Rows from block 4 of a small class-conditioned image diffusion model, named by matrix and row number. Rows with one number belong to one channel. Each number is 128 + 24 x the weight over its row's rms, rounded and kept within 0 to 255. All counts start at 0. Numbers have three digits each.
After each channel's rows are labels from the 100 images, of 14976 (inputs lightly noised), where the channel reaches its highest value: "strongest on" is what is common among them; "patch colour" is the nearest of a few named colours to the mean colour under the peak. Only what is clearly more common there than usual is listed. The data: fractals drawn by 1,000 iterated function systems, in grey. In brackets: how many of the 100.
# convs0: first 3x3 conv (model.mid.0.convs.0.weight, 144x144x3x3, each kernel summed), inputs 0-143
# convs1: second 3x3 conv (model.mid.0.convs.1.weight, 144x144x3x3, transposed, each kernel summed), outputs 0-143

convs0.46:151117098160158118155072082168080114111102132129151072089147112117131122149135081119111099132132119171131125128098120111124140115078109112116167142172178154146110102088140131120148123095114136135180125134087131160077116109123119132066106131115146077086117110141135111124084148119105119173157114147135131107132118119124140097149147088091133148124106115110138146131157115127088158135107149134120152125140114113110099125119139138130131
convs1.46:118113138137133074141166126120153130114099123116084130123164124115110088094121181106144079085100132113098117102115126146164132146116174103141142120121109147096154123142128091128141149120122087100122137133112106124139150178168142139169098083127102092147076086133099166107126162115122129090120133111118122129116137150114081139102117145127082092107112151157164089101139120110103121141143184114125097116141105130121134107148108153137155
strongest on: dense (79)
patch colour: grey (61)

convs0.33:158156128165109167102114128112145111089110176145164102190131132099108098142118124125097115100167124138109142122092131137123133085138130130125142144064097124130146161134140110175101114137094143141146092129112115150131117079110105119130140116134166115100182100141146114130115136110092149148132096140105155104134154137139114119135120105102132078159147188151099122160144167108151126122168141088128112114095137091115162154138098138143117
convs1.33:106163125094081122171145134119158118163144105165060154103110112117121126105130165176112130152125169160110126131149184129112122111102142147123110156160167112191095112109134085100149094123105122118121115158129104102130114140096122123080102153112125131098119130116104108195167115130131136128087137117096145115122150122152122104106124162177150128124127095114105158107111080130143121150121130112134133149124102136130132091107133117111151
strongest on: dark on light (100); dense (32)
patch colour: grey (75)

convs0.7:085131133118111122108105194106115079146128120125209115112126105122136136127116082149131149109114118114141171103115108099145164130119136143165134140116130134089150119127139151080135236130141133132130118150145135149114120149114155123139102127142113136154127136172144123142111142124116135131093123110145131172120123148135095134141116119081135132122154134101149163120161119146103112144117131108137145143122089105147096213115126149161134
convs1.7:140132115173066114139167134134125092114118127176127144097121163143121116123139122044165120142123123174126104125101117098124107093108164060158124111142123114131105135130091152089136120129110138128092121154134109126096090122100130139130097164099156121127138141111148126163164148140144117108161116131125142147133158132142206122125097145104098145130143122139150113105098127115107103128125121116120150080135128140118160121136139174069124
strongest on: dark on light (100)
patch colour: grey (56)

convs0.20:147125125112125135133157139110120119150074154161120119137079123126078148140160153119119118134139118087117104112152123159120171146178107105155128114150149155155130080202120130163133111157163142127176151105130147103105118083151111141113137124113173105167128180100109120112119115096146145126123138111114144128120153141129145103162078177125082162145121130123107121147115141105101147131134136150125129144112183099145105159141149158116102
convs1.20:113130113178119128121124127145158137118113104057132145110123095106148121129155087208156141160117137127121093167107117120135096158099144134121151124117128076129146164137103124099101169073125136118099084131115178158150161112121154105110122107128132150092127139131117117172127125118151125135095125112120091092145157107150109167166177127138143125150140102144155126114117125124155130126110129127130123148152101140110202154156117126117127
strongest on: dense (40)
patch colour: grey (56)

convs0.9:125152120144132209160154150112143138116132120134135095144116150129157135194119124133148131104120151122145088118133127103163138100083092113124103137114124137121154171147097147145106121096102127173125102155105148120133127125138162163111110118124106172136118093165142169131111109152119091135099114151136137162139099134158148164150127143120184188154141113115168146091100132134123114131124162187093123089148113131136136127127167109144124
convs1.9:131133130180136119113113118121157114152146074134110130176116152156133135104112095166131162139231112107130116127151141169141110158155100144127102110119115107162133125097116105119137087098113144110141124077140125128118110114106127113117126158120137122111120147097128092149130136167123115134123140123099108083157199099081117105112099117118063136088148118117143178125140139134115128132113102093152126145126111132127092134110130149143113
strongest on: dark on light (89); dense (38)
patch colour: white (47)

convs0.138:099151101124102133156113110130125123109167094115141180121136135100168102139147127117116080144141153151092119127155113119126116129140135148110109133097134141092146084101158143142097156158138126107132145087137133141092151103124128100161130165138107116111108108189162120094124145158128100091167148155141146128151131114114153142152137159086159163117117115128157145163126115133153140158171147128155120076108076112078169160146092114126150
convs1.138:119112107129154118111075151128148107128127150159105110156153115147126103142164142117096149147129101110152165152097098110132127129125139103140092119160112135132152157119147075105152156121100122109117141127122112111105101118168121124112110096171134183115153124119102142119151099136161148103065131089116140127144171153158093154168126104097128126088120103146126114163141151136086139116109158143099098111147095134115088131159169191099130
strongest on: dark on light (60); dense (33)
patch colour: grey (56)

convs0.109:150141152132115138088157117140156123107110122139095093130136142119124099136102169116140118144143112177088160144125147076122079131091111125115147124132132144073119148124127111160098161145127130120120120109097158103133155106133134132158144100132136123132128104144111119119080145148124145157110091092130122125117154142139115100126098130121106122129109142116149070088091072145151083118113182107134157131120072128149086121127089084061131
convs1.109:118148134143132135144112148154145127112105136091135152120119183115105121127129126118114175117071125109135106119103102127142125113096131130138140126160114116145170120109141110118167116123126100135134111093157121105123118164115156142073130138122130110165101117157121093112173111109122111114132086119112090189124110097117101120061202130116114142110113101123165147114135156107140146102131120142114100110143114151142217142156099127141170
strongest on: sparse (59); two maps (52)
patch colour: black (83)

convs0.31:116111139151130157144153119118144138126168136132129135126104125187131102106085114117093085138174127134104143155145145105139104150095126128121117120132119114083109170085145116135141119139124104119149138146126116150109110115118102160103154164126086117121119169112149108104091110130159066128171084146106113100119117088181097107123084154126112109126140154159139110151111095103109129104088137131132142134158135142127154183113105159193114
convs1.31:146133125118096125109107166178117141137153131152142125114101127113117099139108134129185123120112132159111121149105128163114141101170178162096178113127117146140122075180091130117133153102131161125093116114130112109128157141134130101163145105140196110112138170121130135200149110141135159106119149132102127151129156103120144154075149109129099127113144092133148148131138138152132140136158115101162066112140113135143120125158165110116096
strongest on: dark on light (74); dense (25)
patch colour: grey (70)

convs0.28:108127163115126109193110165102131135108126122127163101108098088101144121151165148163138123098110097171165099117117094115126077140140173141133132115129132122123142146078111141170125102110100139129109117130112128143110150138162134117131112155134131096164136117089157106078144148164118094110209166122128126107121130139101131134135092101134078103134144133128140160144142172144139171149108113144093123114141122142129092094124150103140107
convs1.28:118117157170156071102095097171116148127138156111098125110162153153098104117105124129091128121132136127115148108140129116141187108085153141050163146153148106200125106153159127119119158151114125074153143136154141109108121133107106098114127154159150123081113143139119084156110118107148148100136094116085104170116120150138142110126155144138151115121135120107145115122140140137091109125143133139140124100141121098085139140123149104096128
strongest on: dense (25)
patch colour: black (98)

convs0.115:185142109112157133096156181156130159128114129115177108133134111131137120128144144126141127107134138118151122103151128087178113109137100157173122129148173101120102141133172125137117133107113163155109117115092131121114138144144094081134117143131121128138113164080142129148085173087095115123147132109081137075159162134119131132137112116107109161120135110107115147130101150087146112157135140126111143119128121163195129103173089149095160
convs1.115:127137127155128130148156132151124128128095118116101141115125133144101130114147145091087128128163109115140131143132171124106131145137153174131146137120103179125137113145105121128114186120140130157164102157093126130140145131123130149059110081099157118135119120181081110129187104139123159106147110162105170137120112121122122098102087098176142132161131126090178091118143115101121141094094117107130124114148137129086108190106122131167130
strongest on: dark on light (70); dense (49)
patch colour: grey (67)

convs0.12:121137129137139092149133160111187100076121121140125117097128128138137158091107103125117062134127155134146095140158142118101138140155081157128136127134117094154127116131137161118155123113135135145116129184127109112158148150163123079080129142129114146110151141165125144137086165153130150141135124097166163163077123140132104120104137145128155134126157120147141145160107188131150118124107119132151122162186110104080157154154125095121158
convs1.12:136145121090178109134091118192119102137132110073088116091120134085105137096084132146135214110137118092107140130112147168138127098158138111111130109139157131121145154132133124082123078110110135186142133106137143147119141090139105134129121166132166132127121137131128096118130134122136120089144112123136124096124110137108137143132089083093128179133153103134107092093097091147110111133136115135132111098124108159166151137109104108145130
strongest on: dark on light (65)
patch colour: white (63)

convs0.92:157169115117164146146143181097127148106177170097134147154141121152101143129094138124124155105121132153138123155102112153113174125131127150173104122101105133112155141132113100153113120132134142141125080111144128084138126137105112129108126098142154105145155133121106132160098091159104082117088123132124109143108138124091159095172113140160152062093123136172142139137119118094094160177154122128110122102184120141155091115134145145118122
convs1.92:144108108150136147071164115146114124180111122167129145104128148081171132154146149158135071138114127075161122133134115124134102120090100108150159198159153103115104128106099148130162144097127110109131112127109130112133106129109129129139114163113124171114155115121154117102166147158143161096190092129115132144139124113178151118096146110124112113121148124083122099134132144128187131118147110119167139125121143148118156131142084140135114
strongest on: dense (27)
patch colour: black (91)

convs0.93:171152118133143062127104133115083148114198150142151099144096148132158144110126151115151154107193104143119140104120152145166103121157158131111158096104133118107079141131123089125133103155153147139154150093123156120144143155110144121114139123116130105105122130151110144130146148116107139106159095132118127099122153162145121046087116108137134160145093137098137131120117141123154081167116139125130158115093087130114136149127087132121147
convs1.93:109124146108127121123149103111118132097067184073125153150140145130111118119120132167096157135095106121133112092161161143124128114134164142154088139119099117156147150114131133105107135128090154142096134143129090106129170094128155119065131162134115120138140097120133118166091106087111134161084121130123169155129142118144136185127100135154102104132128119155143153102109123101120130135163121083148130158155181118132152122132096092101093
strongest on: dark on light (73)
patch colour: grey (51)

convs0.65:102155147109168121129182095149126086137145121090174104115163145111116101131130107157163112127089171136107104174163104151117122142133120128116132111128065110127130132150121161098124115102131131164159124121140122118141147127149124102124087124137116132171118072147119134140111121093136109138170096120165109120130102145118141166161121112111132103159135146092115146156149093166113108136162118163159148086146181112083146088129150138113125
convs1.65:121131133128141140135096119143131132121111121127077139085084096116182135128157140140132127158152120147113130107108125120145086117120126167116098130156120109112114147094096109097165154125101117116117167096146120132136132134131142117172119090140109119072167160122150148110123176147128126101098144128088153179132162139090115099086166102113156121098172161144114146087137103108159157151129125125131170115136096109160093169151123136174113
strongest on: dark on light (65)
patch colour: grey (65)

convs0.134:121123117103123122144091156139168112151087111153097116107128165161173146175096168146122078171150133163112134146106119150115075110116129135129105093135094163142142123141163107139168134113141110106156093135117132128114106112158108112108127090119103137097126135115127158137115135172116124123119117092129117137081134100102093109140081136097108125128119142140101130113122171129097098157086112132153126133141118122144081055150114082131143
convs1.134:140104125174145140162117151134099116150105114131151176173138159079130155139111131116146174130122143106149119103105087134106136125167096106089144114110135144095121104110124119163131100132141162177184157132132145093116173147130120186164138136143133076189127131141108154121127125153133123094169157133085092095147107119152081140142132135135112119142110106116161144173133126155115141095149127124145133112137104102158147127136147114135121
strongest on: dense (28)
patch colour: grey (59)

convs0.127:159116108098121097152129118111153156109117171110062108106065133120148128139129085132088114139151157116116157106133141147103095102118098098132176164158145107158117108148123130074090132164183147105135142144095141118116122102102128074131128103152099109122141115108092178146137139114147132112121125119097096123149098123108144094102102117141123099116094144114125139120119118138143155130090144084085150145101153122094143115102140122155132
convs1.127:163129118131170145160115176117139136157118125132185166145128160158121177100169098102134131137122130132119142121126090107126151117126137153163110113123127120124130130144123143115125098061120090116106089110171089155134145126119167160109126090103103117155162163134121105133078094132128115145184134141098176127116133144124132124171116133128111117144142105085110142133096115105109090155116124081129105154157102134099129136119123148076094
strongest on: dark on light (66)
patch colour: white (61)

convs0.122:122146130140111124153146124153148149112128152110183128125123144101118135082127099149106167114131158136105131138098090110101129125134153124119079119103131091163144142152090095121148163126132147137129133117139142136135118137166122158147076115121110106112180168101084132149136138077153098158168157125134170124124116151146104124134103140149097107154085099109104159181128115117116198143133136136126114139160129122136138181152172126133084
convs1.122:143118137146119139138124117134078142179125128136107127095130120187137148125113132116150079136118146114097112131142131121108129163118170124147171112114148152075097121108173138137089148100084141121101140099115117131143117134110124115146142154098162126171121194131120122148150108117152148118090110122089092143115089108123162133138176160140116098108129127106143136088148150131128073142174106130140127111086136125149146077103122122092172
strongest on: sparse (84); two maps (74)
patch colour: black (85)

convs0.19:162133113111127166123156134120089113138146117119120172108112124113103138113119127131114132170118150095164139122145133081100156145141144142104113097122121146085136135091158154100107090101107073105130126168123123100156083140148116119125141165148115163147152101131077090119146158136113144146101127128143144136122129135136225147130139141082180108055130142145107139135128152135129116122104141170112134089130144116117154139140106112117123
convs1.19:174128135141123149098147125158134178110139100098159098119109133115117131140145084106166115114180131124136180125123133159115094115113100104089196130124124094092105143086129131141103144122142115100101079148120134129130128090147137138131120167128127147121122161116107141132096102108129124143129078137159107109121109145142072116155143132153137113205086114142133113135145156143122110110129147079147153122097145106160091111130162108105132
strongest on: dark on light (91); sparse (80); two maps (71)
patch colour: white (89)